A small masked spectrogram model, trained from scratch: 5.23M parameters.
Rows from block 3 of the decoder, named by matrix and row number. Each number is 128 + 32 x the weight over its row's rms, rounded and kept within 0 to 255. All counts start at 0. Numbers have three digits each. After the name is the row's rms in percent of the matrix's.
# fc2: MLP down (decoder.3.mlp.fc2.weight, 192x768), inputs 540-599
fc2.0 104:159069193175096068117106103074155148175141097164121127109157169144138155103125131123127114137133201155132128102097081118146145093152122124140166119124123147136167135162171124116126
fc2.1 104:095072153136110096072149130183100131151147166058127129136146139028159153104156090164126119139169111145135116124098092149126112116113135126080087188118136148173134146121138158115133
fc2.2 092:143084115136125087163120087131142125123133116188114189149074125054141105125124134058142114120093080109084128103054163125125171148144115134100171132131092076127141095170110158102120
fc2.3 096:173137071169101106136138112167134113114157168074139100130140103081125217139111094108173167228144169158110176120149141149069159132130189089117153128108183113087110155114177150131134
fc2.4 106:153093105116133177128105072134121097116154143133131100076130120148166086173094131123068138205116186114114151126136094113142116114123142154148105151121161105128129042143164120156117
fc2.5 106:107104120155133088095121066127113137137143139092152125127105164131169087120078109186125128083118187106142112131100145136138088094096121144068101143103169102114114091112115166109146
fc2.6 091:125071152068127161105204190120124130058145144090120121170132140178108191098151137132122135137140067195105124135129146117079121106096113089137117091052175174138055062078105096150138
fc2.7 107:177155151176158133150115093142111109090154085130131116138086118136154118156111157114061056098119128093112102155073133048098141138159156126049152097079131164096140000172094087113127
fc2.8 087:129113103152103157193173133153123165155132112143118060140052075111112157149137100097213144126157101096135113104158116132156110156138160121105160144119076083131118224157119105132124
fc2.9 096:127077147116135134132150126149108161155111049143111049167105078181091089197144153195165161137167143103130150119099129133082156187101136103090145141129096118075147128201154132123137
fc2.10 103:117156095146126130105150190071143119111112100146138124161109109169080142122086138139091162126100069145104149122142125110122152147178139082090113116117121150139175164124141111090119
fc2.11 107:133152116110128169131122126089149120052115077154098170114105120112169130124158123039128146129068159094103121118134116114166109114113119155141175100144147121122058121057124125146116
fc2.12 101:116043130110121122163184162131126140180122119200137171120187146153105177102119115134131059122188151098146124137187125173142160154121133128182096135116119175177131168103102133151072
fc2.13 093:114171154154121168105136118141132166133171147099139121146203151093121097079104126106102174099128151130146114118102099153149144113144125133053136171137101133137152131143098134106121
fc2.14 095:123184127104112072157131158131089148123161161085089181090120119132187128095138094079160134134121212108170137145140177128113075136112165087208117111086120139119090064077111118199123
fc2.15 109:137118102144133118163147160174149145148141166149085124130140154158110167140151114180159148116143107157130180108232092156129153125137122112184114112117135168109100160106142117164144
fc2.16 118:145090128110125136066087086153135173146121078097146151124134084113129147136144169136145116105168174145116148107172154138098121109128070085127108113147145193118161134086123151053128
fc2.17 087:137158092070094132127171137099127111166159108096166093082135095146123099067133123168074131097112071091136147141137127100133121118141175142115144140114155070131149071151127109147179
fc2.18 092:147123135095133132116142149151124115140135098040117146121174159124154146139179167166104088131137136147112139097145134101067122133103114159060145123122164175116106126096141161137142
fc2.19 094:108173100097136153127089066142143094095092152133120211127065146123134119144087116106065125092178177151159152150061128142120111177113100152159080144187149138194124125037101101120153
fc2.20 089:124179110131121139119087108082118125073095140126103080086055129125137059153098162166112158139138160081138178129090110113097138104107175136134128162136137101096120043187179174146172
fc2.21 087:130224124120104144162144150140095145166149148090086142059171158158158100143106216093192110091146166081118161130124129106137118142105120194144107144126107138084158150144145107192139
fc2.22 095:160168150143137134118131090137142134122093125118135187155157098129148108146171224132183136168120161105112152126105119149118139130126140071145174090144112083122127149116138152109129
fc2.23 094:095255156192128127123092149150107105213141177098086049129101105189067132135129104135165154132134160074114121138174096092142110103125185089046164139130107218090158196104108095184147
fc2.24 108:134102112124146128130140172078154163086135136126142135118138121095174190135113151165088223136167084103128139134112182154131143144105095151131095109093129156133173116092140130109149
fc2.25 121:140148145142143170130108159118118109122138105114138141114188160168118074149158105079075144105144142131128125133109133099131124136127172116164090104141134190134093082200142140114136
fc2.26 105:126133150151113113159136152118134141125141163129110057144087110074107064142112105157155113130171177112145156118139090161107096128087137117108132103134121122116149255103114136130129
fc2.27 087:074159128147103115116089134163093133121168125064073121120076112144149042111102083119109081122104111102184170090208071118097132111146130135110132089120111154127146191177074181158117
fc2.28 105:111125095118097159100149203119153132058096132156089139190081074167148173127132215124134083125106143097130051101154157092138143148119098119082144114130130190173146164088147122147109
fc2.29 086:087147125090127119159138146120117149166107106151132078150159104131093142097073112106145135234126106134092080135123176169117096153122070177123126137155124066124113141104128121186127
fc2.30 102:166145111147145123114129081087138120146095167131132022173053057144103147143103133156153150170099043155079130098075141127075101129094115127060145107142130127121110152168124148150097
fc2.31 098:132139096102127111143131108103099158129082078104189115096120155166148054166165137057143118136116100153120136120124127143124117152093125147145130120114092111148096158157129144118135
fc2.32 098:097113114101127144153142105082149109060166127211111213107147126155110093138150140095157094087115132124097094125045116108117119127142141139087116150114186155176074075127140145095100
fc2.33 129:119142106152141139134109149090128126072140185200138067109144135106120094138139079077126128106138135160118143163127072125137149148131124121168092103127121175128097146156123100157166
fc2.34 106:133144090088116139160180193149145094094124131112129098095129100141115078136109128146167146141135034128159113139107167093152135125132094128094141121121119151167139130091118112139151
fc2.35 090:134141123132132111093104096091168159108127152140116173131144112104136063076141123142099139103108071150129146097039115102141106110145131165109116137125141068157098039164127109135162
fc2.36 104:110109122091120109135105075100167078099147123131106230153089115211134163150119148033146158136080083152163098132100172123132126127091080160132145147115101090127144126128080091158100
fc2.37 090:096191132124112097134132102140151139124106168112100116118074073143105098152172169136191145078136138079150119146115113116136104074083096137091141148095102063159157201123140191093132
fc2.38 105:126142137095140159139110125115104121153141132073142149154151065212151145109118145122172091129099000095131159123084147113137138143133063143081114174121122094129133133130116128120150
fc2.39 104:153118095166153124114108102136125137087115138150091186133103064109137192120129087098174210186077136111149060105150097165163175130145159133221165137122147115144174161107168178137103
fc2.40 109:116126092116151145134132087149138134115124147093152078115234150076064024136103073161084098133159163170106124130134124194160138120108125105145115160100122090147111152114150151106114
fc2.41 099:159174105094132118103099142103117063124105132138135155111120152059177166162126122163194172129154123112146082129104115189123092106113141083063152129128139136064172170173130141121149
fc2.42 106:139132146172148113103123183101124140193102133167121150124139172102132173143116179150114139124148100095109155097204142121119090123131162116065175129105142191120162153115116133093141
fc2.43 096:128083147115136094155171182082097133131144127130085179083139153083163173086169147128170143185125068144140084171132136116130116095122087136117115113133164147194138093090163090136122
fc2.44 106:112123105141132147136098138151112125120134142135103135080099128094106104165114127176182199179117143157108112116127185165070167135106110157118136125146137028156146075129133172111119
fc2.45 106:158150148120143120106077179146167091147131155118127142104189195112109091145156096143174118110118162139113080083107092138141148155145174104124150139101124136202170197200156200101146
fc2.46 096:132064093148158141091093120113147138097080096178132128093099168113106100129125157159142104150125126108117141115097143130125142087125131121089150111108158194151137106142116125123124
fc2.47 108:131177125150144114109085124163122159036127161061121088113124178149127066135124177191054212132095097159138118136091155090138089150149111138169131119116116136117130077123123109127137
fc2.48 110:138105108126106118113156140138119171156152142150171140126153144180153121094138176075106091142132050150132147148150133128126179127115105089109097126113111196100116106185093126118157
fc2.49 100:123097126152140128143155102119100137159170183091123067129195126195133060079137136137187066176076152109129148154208127116138104126115126133107158153131109072100112189137122108086122
fc2.50 107:138126156094096120175119142128128123156147158167134066105122199122109068134125132148076109087150123154118141149120147111157119145192121085194144147095096176189152113163122141135157
fc2.51 088:154129124141103058100133140087154147097129132155167095129200140135053152130085113134163121114175139149135167151113078095107141207135120145154100137184171117156064167075108115128119
fc2.52 106:154132127136133110107118089171080108086125151115135219127081077204128150130116162103043152131131094131129179124142215162152166158088122144101121100097132104146156121061142106142130
fc2.53 100:125173126109147163165115104171087086160119105105113096094112127193076071135111130136106111178106185160118086132226158108143110116146120120096113150154126117182116122115105167123163
fc2.54 103:118121085133122122121109111140145105102105129104105073123000086169088117160111182163132144178079099163115169110091125142129103116120099129089155092120098080096159176156141146138085
fc2.55 125:096185091102149179148107100106146107131100078133130164124135097130137124146125148079086161172162136129133158145080161108132109110111117132152091104106118120132092087111131085145120
fc2.56 102:156122124127166142096138104135130110149144140146103076131054121120155103114073081148136048082076135112137101141158129141157096142154125122097133133143167072116097168111099120179180
fc2.57 095:119115168189141124102149106198136158110138120136125000099092186095138185163131097136126122156131126132161057122062089084150151142160128144117171118084106110119133116145162174159111
fc2.58 092:093151087111163134132174122101111101097131175132156111146114115133164124134097166076201128169090161087137075114196157087150142141107168134149102137122114186079108154108157144167126
fc2.59 111:127113113157138070132142178210147143170149124179161102094162107106151083111128065181129117054120170130165169151113098162120127156132165111123158136076131146151108039106089135112119
fc2.60 211:104119103147098135074115132090090167141101021128114141140129120109136139158169170158123172123144124123121136111159126123113121095124093138133157091127093164125163166116087110044066
fc2.61 116:123139147154098163077132147089125141179124041093111103097144092143140139148143179164111132135140109136108157148138135124081144151141063142138135082129107185084159147124103124052099
fc2.62 115:147124136128125147129103167147122068074110117176091128151072084092116184124126147080132072154029146147131082141120177108125088113149174105131123117109130190133116113160172129124119
fc2.63 099:116101152161138076114145080159134130122124166156112219120134129171115194157140086152138160134130085099120111135155138157136113142155116183095153146104116054130179137131112099123095
fc2.64 101:158146125137137079145116129126138134116117100158099140123096122139100161099183098158115079159149124054136101141139056159112128120163144110149136144160139181106147096086132123145121
fc2.65 100:142150121081140113131088096145118120147118178089112149127232158123129113142128123139128153113147145194078212119113105138143140143160133133025171140114127111190124140122122151120119
fc2.66 086:083102151139116147113138128102123131082119140152161154144060102113111127110145140086125139048078098086099139119186160153124118157144139122076132100160123127161129122154118139115138
fc2.67 094:147103117095133136103137094105159089103118116172134160125131111079089158140089099127088170114031070164130115144111174117114148151193120094109138109089142086109150045059122152087165
fc2.68 092:129122136113120136117101120125142148176135126130114068146128068118147096133176176104109090210089143107137087143113104101099150146121097079199125141164148121088101117166120152143123
fc2.69 097:158138137160128111134123153116157165057136097135104145134173091104127071109151130098036115062135154094112155121140103144108085119112149110130124129121127153154139086182162115121147
fc2.70 109:126119130137135128146117059120137102143166140103130138135039126147163164113135195159167138151142106155177094096105166124131142130129121129188111131114167039127105176089165134141129
fc2.71 090:133075093095161123093149109132110174152109046104175177058116064110148088145171134168157142144187115153143082134105109131120145105140122116109096133110122122137114178142127136070071
fc2.72 099:122167121091149119148127112091150139065097126132140231132166125121071077126171144079126092101145136139118109125040095117126112125107152108174129107124142123128072054173146123132137
fc2.73 105:145136085165103122121160202198118136111136179071075064114164132165159223163134117134188153171095143145130111120155121154142156129171182098125115163130126138132114147122096135103123
fc2.74 104:125105110042142134126171136070128104104111148137083200077145151117146070135096104107078136129111155179166114131086170081161091113135161108061101134128074107184109091075142112122153
fc2.75 114:123134103091112116135109163107144134112136161158117107116146116160128144107149154113108122110133093117151121132199132154127111113112134151148100155129118148133102130124126163089125
fc2.76 101:137112184143131063125146151164157096139085111126095200145091137115086178098149104049134157148144109189132181128116146144133112168162090101156151112150166140109164145184100130140120
fc2.77 097:141171167137133080140081149091128164141103102112111154113120132166125133119123138112172112093094153095119146140123161106133127111104165113111135106117110107147133150137161122097160
fc2.78 096:125129128099132101145124144122080150138155114108126195134118116098106060166164101113076183099111163109121118116123119131155130153108113135159156165094128134126088144106123145142115
fc2.79 087:123093141135111083140132153115134117185111100171135117114137152110154133165135164144076045148098150122146177128130104116122170133157127129127153133148123073152219120144129095115115
fc2.80 095:127157119160073083183169147119076143142089142120145129125110085163154091126159110183101150126166147138141109125118117119150161167132129085124170111126095083112181120182141160138144
fc2.81 096:114108116103103112109159135157133124124128130102114001139165117190140124105112100144173146133128110105115108132130128141144134108110126145096139118153113088049080163056137102152153
fc2.82 107:120143116136149113134136146127094126110142147134115124172052126116153148123172170104137106206064104117138125138179155142154108132164141126186145124129136129167078182146144117133118
fc2.83 095:125141118156147168134133060115095149105117190145157124103117101141128130096137127104138174143154083134140146136176165149106120084106169107097176104088136139102117183169116125138081
fc2.84 086:169118079138109108065146141125126132140153129167115124117115103164115182159160115146114096138113227113130113184097115114105109107117123148176132123124148181117139156192087134097174
fc2.85 105:138115101181105112100166125120131154105159111108088181119011094087127151137108114166025132138149152112120165152137092107158136136133125142236166137088141176108132074173103093133147
fc2.86 097:140098125128100116086081124118114147157118113156139151157119116136110133124105121133148163132118165165145116090190141136124068131131130102147141137146110140157104196060134124105135
fc2.87 094:131062138088140125178121092126108128083149178150121115160118081194147019127089099115130163094119066104138136103132129150110076083099137123184105117140107143089088093086174130142160
fc2.88 103:129137118136147121095105122086154099123111117185078198109012123094147161116147097107027137175095079092141125119100184172113123120103133138137151148113147081138160017179116146158141
fc2.89 098:100121151125149113090131083133196145161166081140165172113115172097075139115106154132083148086167144155093158120098138127142096127118081108068126137180136119170156182053118137077098
fc2.90 100:171177200187145113114121120158174131151185171145148211111111150124111193140084108134065117117172145202135147154129072093157127134148118085111121104153179095157121098085121108168147
fc2.91 090:151195161121113111173142176114201138115150113116127173157114115141129091124134130115057159131128107150156197114061096116133147123122112122050181133113138124129118068152165164166137
fc2.92 097:116150170112145143143091112099118099129110111169151113143135133199128039124137160076124109090094104139143143118100144109140093135169126090059137122161101114106191079184159141129137
fc2.93 102:164107134110105133156112142094124123129123100138161012162112123121079121126124154157136124134080065128116090138141149135067108121151116135206107107102125128158119085197115130157100
fc2.94 100:131103124180064155144125168164125112067162156149134128130121121098097117120155052227116165089138231098146129138134138155096144148125154140176150128158089170137181177111127140126081
fc2.95 099:131094112134132137101115066127175161111141101157101150100067080113116070152087106207154178133105185105175133108124117126157152150123147157110146119157108152107153111020130061073115
fc2.96 093:118121157143085108121088118122173126124178092144163139121040122096159153125126082175070114162152041169122100138080099154092155150140122121109108133086120080198123041169097113132158
fc2.97 105:087150107111131161121114094127122095138148133103109121100072153162156212101109114166111145091147082137104120123120161168134155128158104164148111157150144085147114116072131095126092
fc2.98 088:087067185082109167118115140091132162146090093168122212125202147174129178107114172033066107125133108124119123144138197133137093132140101143183119137163109123116069022141080125109123
fc2.99 094:124156111139131087131107159130143097144182106115143061126095196160143151155129168185118146142096168128158164160155122130126163138125156135158128123126113127083109129105127109101137
fc2.100 094:147116112176135135147148112107092115124055089132118090155180149117124168152103105125110141143157096118144133140120178159113141156039117139042182122121077152138140217155139167145166
fc2.101 089:140105177196143125124150081128140138156101134166154037160154097105099109116130107135134102132138085147172111149138167135163163131136109124112148107156149163073168231107169145075119
fc2.102 089:115137116106098135092093147136149108160101103092120199128075086120147156118106119137143124157171147153195154141152165076135089121172122106074106124067154137177088166135106170075133
fc2.103 108:129090126141148121071119117147106125165123146149160104146164146082112127078114086176206108101124222106116088170141082148123145136139188109182139104128137179122134135109168142132122
fc2.104 097:111072147146158112101116123168149117059124122142152198129130077041106127162115049097115160110101105114123096126162151147112149125153114108034164127125121151132157096166119121104135
fc2.105 100:142192101113136113161144133109151131107125102137164082167142083095120104114145053139145114105134172139125101122174164132136104108156189109076181097147116173132212137131138120115156
fc2.106 106:088082105142163103162092047225075127193129143122140046131104128122136073122131123144219095177148145112115126118196115171177125098125134121076117144115127093114121184109140122141134
fc2.107 086:098175086128108092150135077132119110207098082151120197174247118169145081109117094099134092075143054138160117139148140155125110144124101132111149121151125129091114120113130129164157
fc2.108 094:101174095176113089140134158117115115121110087143114138108187114090170175169108075116132129102110076084090161137078076094064135132109081134116169127131089109075132128174105165150105
fc2.109 112:135109120094139130129148207148157123130147168180114187148249199129095255158134137089123157158224112117124112169128105176130115134110120119169137106140164152112096169071117113091130
fc2.110 106:089086112119103126163118122127125167103108089107120093129150068143116076125119156159154105134107148123142137105242118132153111141163106107169135124137089150120145157106079095117143
fc2.111 098:137144090108120125151152116121138169142151118145129177100153138186121148120125102076102182143160114106122131157162114105140114126174107085255094113116126152139090113167134131123130
fc2.112 095:148154175112105134125125137133113132138109064142115156151157128142104097145115120135146171073125122153147082119145108190158123117143126117129111160136137188163119158096083136084121
fc2.113 090:168160133106125123186113075109110119077112125173124185143034101104092033108132095127181117109132113113158138096165162090133090134104181130119160155159076128158117142158149137105133
fc2.114 092:117133155178155118136140143149106127187092076093154044117126113104151184099123073120094123151102157122140085175164093141155169112100119128119172159109082111179113210157199145171136
fc2.115 096:111070117124121142163108160137108120193098164120141050093135139130100115192132104085140109163090127119145142128128084122139140143133131182150127072163117159125185195098125099127126
fc2.116 087:151106125100124121099129109197121117066154129122130025102116145164124061096133070189076109113147072145094165172082101173145142123132143203083094146139073090131063109173152097115121
fc2.117 106:135179111170151126120149090097138170104122141088139096162141129175099133106166157062150130111148105147084142149127104120121155111125113143102117091126114069187144151114125147103176
fc2.118 084:167163102094126151157130121183168142127162135129127062129146114134100119156113083138128164211144178121137093188179109149146144129143158155099111159135112146097106132123135118149113
fc2.119 095:065189085084110136133141080077136136223127137120155181098133193087098085155119172157167128128126094139140143104108125133166167121126114130052076118162132090131121065083094134094104
fc2.120 091:100149132183154105135111139108118193134130125120157103144199142157098116127150160130247157149192098182137108101133120141126122139121135130098114106134133129125115236141129165131137
fc2.121 097:114130131129183119146129125087104119148169133164171146091206100124122130152160072065118169136141088104117109137171138077122151111128104081127072112113137134117154129167116147167141
fc2.122 099:143143141062141128108149075184119173050141093065116107121180154136124040119108115116101093100156087142114126114102141109148125123082159134154150090158162178151096111079124132110111
fc2.123 105:168124106126141139127131132170147134142099167088129147132104122124136115148160118122142117144144097123103101118120141123138103133098150145140156125078107127155097098165120114121116
fc2.124 096:141145150125092092120094153101196145130128163116161204133173180126135103125172154116172140155104112177154123081141104113172119076105131108152127103134119163176140119132147136149139
fc2.125 097:110083083118090134103153122142145087181103118154156060084161173118141075110148100185205117142150049138135104124119089142108142109169172137158106118101115116133172165130146125153105
fc2.126 109:095080154072120148133151128141122090166143151155110116101137146133138114107119096123117140103148137127146082155178129152100114137128147145209077130129108124195081128170126105122128
fc2.127 099:187111080111073126140140163168159096068146129148109112130021058182115169139136174138055128076089048149135127162068121110164116106176123167174117134142150115161131098122089111105137
fc2.128 095:099066100158099112149145181187132116199104117134170115145217192127119130136116120170045157096194122136160148118166108103130102096138157150089111140150119189146145069093137109144112
fc2.129 101:138117172087147120111132145102101127170112121135125138129131157120107099127147197133007113099111078126152208148120164106142091130128092159044109097092156099174147084180100129122123
fc2.130 099:108142092118142155127109194131106092092114144136131084071142111116137137167138119114096137109165145098123136146136125104091151146160167130198106122122135175072160109150132151160135
fc2.131 104:128132099088163147142145153097119107075165155131121236075114107120122196147117170096176157133096133175119087150064160134153095097136115141154127132149120021135094145112065113129097
fc2.132 101:137151137094135152114139110145114143183128109140172126175187121159108102149093129088154099167106083104189138140118147160105108178144099094137130135135111094118109059122189140105115
fc2.133 095:154075126154123148121160133147117134149148107122133112144090149151110136143152069101092134059115086089099175107132158128123110141134192161110144142138113177084145041121140101161135
fc2.134 097:158195103099109124177139095163139125129113135079139142088157134121095105130135136146138147135147106116132098149170082117132122093082154182123134116163152148148101136118157148139140
fc2.135 098:122119148125091139123115136108121179069088091158131200141116135023091088121138132124056132151112143120151134095107140156111105165115155091174111088154097118128106166191140144130094
fc2.136 087:122136151119141140151155123154138105091122137139108060120164117074142126117086116133093153131114143171083084100130085130095159146138188135161143098137157129103129083167172104226125
fc2.137 092:107171134118159142152130163172146150133175127125141116151156121067110092153124135202155169081201132123123156055096178153085116128148163179000139092113135119149127102180181108103145
fc2.138 089:139089102083180147201144070095138133159094132138123156138167111103102187109120135185132174138134099169134118050099150134121200156125125074158109118125114141195167143166131132124143
fc2.139 088:094061134039131107137133064124100144123110134168183234183114113084137154180136094135097182151120132130129127133056097167111113119098162099215078130098148099146076098102126186089093
fc2.140 094:111113169092135158147099103115157176170112102105120056114170112130081000072135117110106115110156123176121141138143065141122092132204167144137126140128119111125126078105116130116083
fc2.141 096:084121125171141127141117140136139133215123160191078142139127139107127185083140086103101122113116072103163129150213142117094150102147186127147123152107122186094176121149152148153131
fc2.142 115:105117125086136094129093148110150124145119139153147152132211147118113215117036124124188120150128156116090158134094093139138132126142116147087118103138156157097119199094155143135133
fc2.143 109:143131115105102184116123123123153159118142144137141136155176141096081168112145117136138099190158109183141148133133110146147116122126160094184096124110144164167100076125106105121152
fc2.144 092:136162148130104097132094149154084059100131133143116028157067165209136075114103132093128131160009107108119131109095111104128131114130121135115129096140122133109059090136145108138126
fc2.145 097:153119084134058123137181121105155102126110102091157078107153112183148147165190098095185128151115114136150069128155105132112119174146137100198117168141121102073121194146133156176102
fc2.146 097:108164142152121148144166157074123151071187110087123118154145096150108100148129078122123135122100117100139196134108100071132150153114124178140147120154092126084130156165158154124121
fc2.147 093:143075126156154120095095140139148141107129146110143041099073171110116094097136062171120117163130202121157156112149095111142135128147144168175193145154103125077109123137109181142168
fc2.148 097:168112134127100091139092111124174115144121164154135166114072152110142146101098107167116072164119123156123130104139135109164136086140117144034168137104158154131058154085094137167151
fc2.149 106:138160137138118107098142132134104147144122151075119177127109058124095142137170159099096162168125087140127138130153194171130125132141106141199076118131113120141142138109071110134164
fc2.150 103:148091140152095092142093089144110099093114153104115032101061109179132026107129140170063155118106139154109158132133122097156148145134132162080160132142117109160110180114152115132128
fc2.151 101:106106101120136103072154145107114115123114172170113113144176164091137141126150147219162135088115127097141114122144136171126104111100125159113131098169131114141101161127137138102103
fc2.152 094:135137123142117119120131128118135088103145164095160119137122137079125177167152175162113141079126152160128147079116136133117070113131131128216126117118171121162073098121166118127135
fc2.153 092:153090171161154164133157103083120153091106150126105209138161164126122129131139112167175092111143158137080130121118220133158116181134139082099076148093205141127152149143138119152142
fc2.154 091:135117142147139130119093182133123158152123127093136133133183123063134078127152106125136113144130085144109054116125107093118134116136112130000130120128104159143111251115121133084107
fc2.155 093:132159118152133109136127177129167151142105162129117085134174158143114170157124148134084218105124147131108105137119171141137115114139146112159150150109187098124137072137124150111170
fc2.156 093:114082156119097114146137162125129131126101119169142145154139144172115175145105122089141112085134181113113118138138146095118166123179087143230116135137133189102084192137142133147127
fc2.157 103:175117163094104158112138106087156071108123079181097210176080134107115122148086145104135085113172210118112141166103119106158108132157180119167122132129147218119060129174128139105142
fc2.158 117:104227112090153149154128041118121111167159080121099190150113169157097116133095160114196102142141114129130095103097095102118110118119143154176102132142123074146131121098151109147150
fc2.159 101:096113139050140164146140247129142136135136164157136090130164175124121158135109152111105115130139142105133124151166133126123095147134146097157113119148146168050135216062158129136165
fc2.160 094:122145124109109115140113181135144143134145143162064224099131128076149123134152202138149126171091142170116127144082147123127128151111091136085098102154117131166111044131134143111131
fc2.161 086:142210142169142146099169112166079156199154160127149178125178194106097183105115122079199161082158101118117102123181106151128173106120108111078115077109127089145069136112148130137090
fc2.162 093:147113114158167163121080106126143094172104166181091198111093136069093165137154126063123138120091139157121153102122122167111106131170177146146111188168196077171146192160089134155130
fc2.163 097:134176106087105127135123219140142097115139080141168092162044111129155152151165092083091147127082135157128156080154123099147097138105117100159172122148114142094107091179133111128123
fc2.164 110:139132113148136110138109125158150152114124161130105119118217142138113134118134118151140077132155159129156091136100123120128160109114162130059103131103130040121164036219113174125128
fc2.165 106:151120130111137102121143135144083107187124108104161160103252116142179158127127107163156100094152255115118137127145146123128145176126195133077122133134136089147134130139105116122154
fc2.166 091:162130106106125173104137158133117089122116157240120086113030097189105124100118146149141093096121155122142140133158080111179116118114147105119134144174166197117166109151139112141136
fc2.167 094:110140176137140104112056126119109146109101152109105097143101099150142149124135174185144136108171131107133163144143160107095134155125143133057190132135126126130167109139143124159120
fc2.168 092:160123146097099157121163118142102153183147209113127123117187151141159173121093089145178116187121188099136142094152167158099124129113122140132126157144113147024111099069129120127129
fc2.169 095:095127133148149121070098165135123136130174073114129142174078117184140156106126135159085155071110094138113124119103205125173147110162123133148123123102187098105171021071156134119152
fc2.170 104:110155099142112134114110164135079132114125057129111093126170134155128163148134155086166177148102145116112138117189118135145100121136088140185099103136107164115096169107084102075121
fc2.171 095:152127139108142137141144075154078125118090153098131233117132129166100115138112118098114142098127101099128202127143147083114097160119142092126135131117137126169105122123132064102157
fc2.172 098:133162108088113084099090051128150136119099141150127101142108142168095046100112097246132136066130077146113106116069204096157136139143155110085160109163154114147128131097129127141140
fc2.173 107:100101154199147114146085128157127127131098146106116070115201152157188102074139074087218161102109175149175156115204113157137137174114137065108147151133126118105118255072146128106088
fc2.174 086:113199101106138144120132101122107136119119159125168160080181099140141113144152098083160150134156171124121093143153131181161122161151105061112147157086064148162132061180095127122137
fc2.175 096:113152101118140154128129097116139101195155144139090069133075140146140178111131155083107131153070080081143088113150148114093155085167121110165137126134157078082155061114150139116124
fc2.176 109:127158106098117104107089081096149130143115220105097201116178113102147115149121121055140099141136115075131171144168095139136147117089078086114074115063101108150120161119125098117139
fc2.177 096:089175152116100084138156163115142138172184142178142114135199195172163212167095163116143103144218168111122141145166062113135128131143185142135146131149169155089130165116125150123133
fc2.178 100:114085097133138174103100113137140145133131144137141233144162133123164045140148099056166132117096191092097126128121135112148113145101123133194168127080097123118095099180120108102121
fc2.179 089:117128144106079094129132129093101118169137141098147030108142171145116096159141128130215147154170108070133082141175145135087123152107124117083091115129096156131162162110184179159103
fc2.180 080:131159112123097128120170138171103092184157139142127115166135148126128129158088122177106124157167067125158208136143080166115145125117122132109139049150085122185150087179124141107181
fc2.181 101:151138117099151173133103120148174141102137104112134124124183165090134115130153099124073116140159178136175130137102127130151054078147184127116098132112154186176097062172099147161175
fc2.182 091:174153119130141086136152138132103154134102135115147049143085127180090107096137200076135082168130000071146159122096166120121143115123102146160127143144144129049134153119106150106107
fc2.183 114:129131137120101134087143138150099148143120109099124087112121149101151054114130146176116151093095219130135135126177076134123113113154169164090132149122142121187100126086131161147164
fc2.184 098:081149093143122107158130131135130138126123126073141145152136094169175171122139154071101142154172120118124141080109123114156039116179111117210118176153127120185175133199138125146146
fc2.185 105:143217140138143147123151123125100139142133105076180186107098121114181104139160126095092147108118150137136164109079168084138111140109143114178103163117122106141119074134115154127166
fc2.186 085:128082137183153130099109135127122158140145086175130090092168162124133142121130114196018157120155149100151120163125155155102162134164168138161139151114126101159129103123105126108146
fc2.187 101:100122100087171119172125130094127101127130154170133112129107119138126095145139185082159133092097121085148157084081109125135131145087151174101111148130108115090108093111150095165102
fc2.188 102:132106113138126149110120098175136155059157098084072184141193099064171139130166149134135105081145121113132150135148168040154085139142116135115128108072141116126137033143113119120137
fc2.189 103:145121148071143163136143049091093094136134101115126213149067094141131049111166191074126136129123093134151133103144163126141132156158062119185112127147110090129128182120130120098132
fc2.190 097:102049097135125168102151136141152082123085132115122126127112141156114147098095062111125160177148088127132092110159157182146186133119085170130166123153155135096151152092143124156174
fc2.191 098:154110166067167133108104073156158122119116118122106161163091115061073119131098073091181118141037122165116127097158118143115105116110112112119133086125125072107100195066104126079118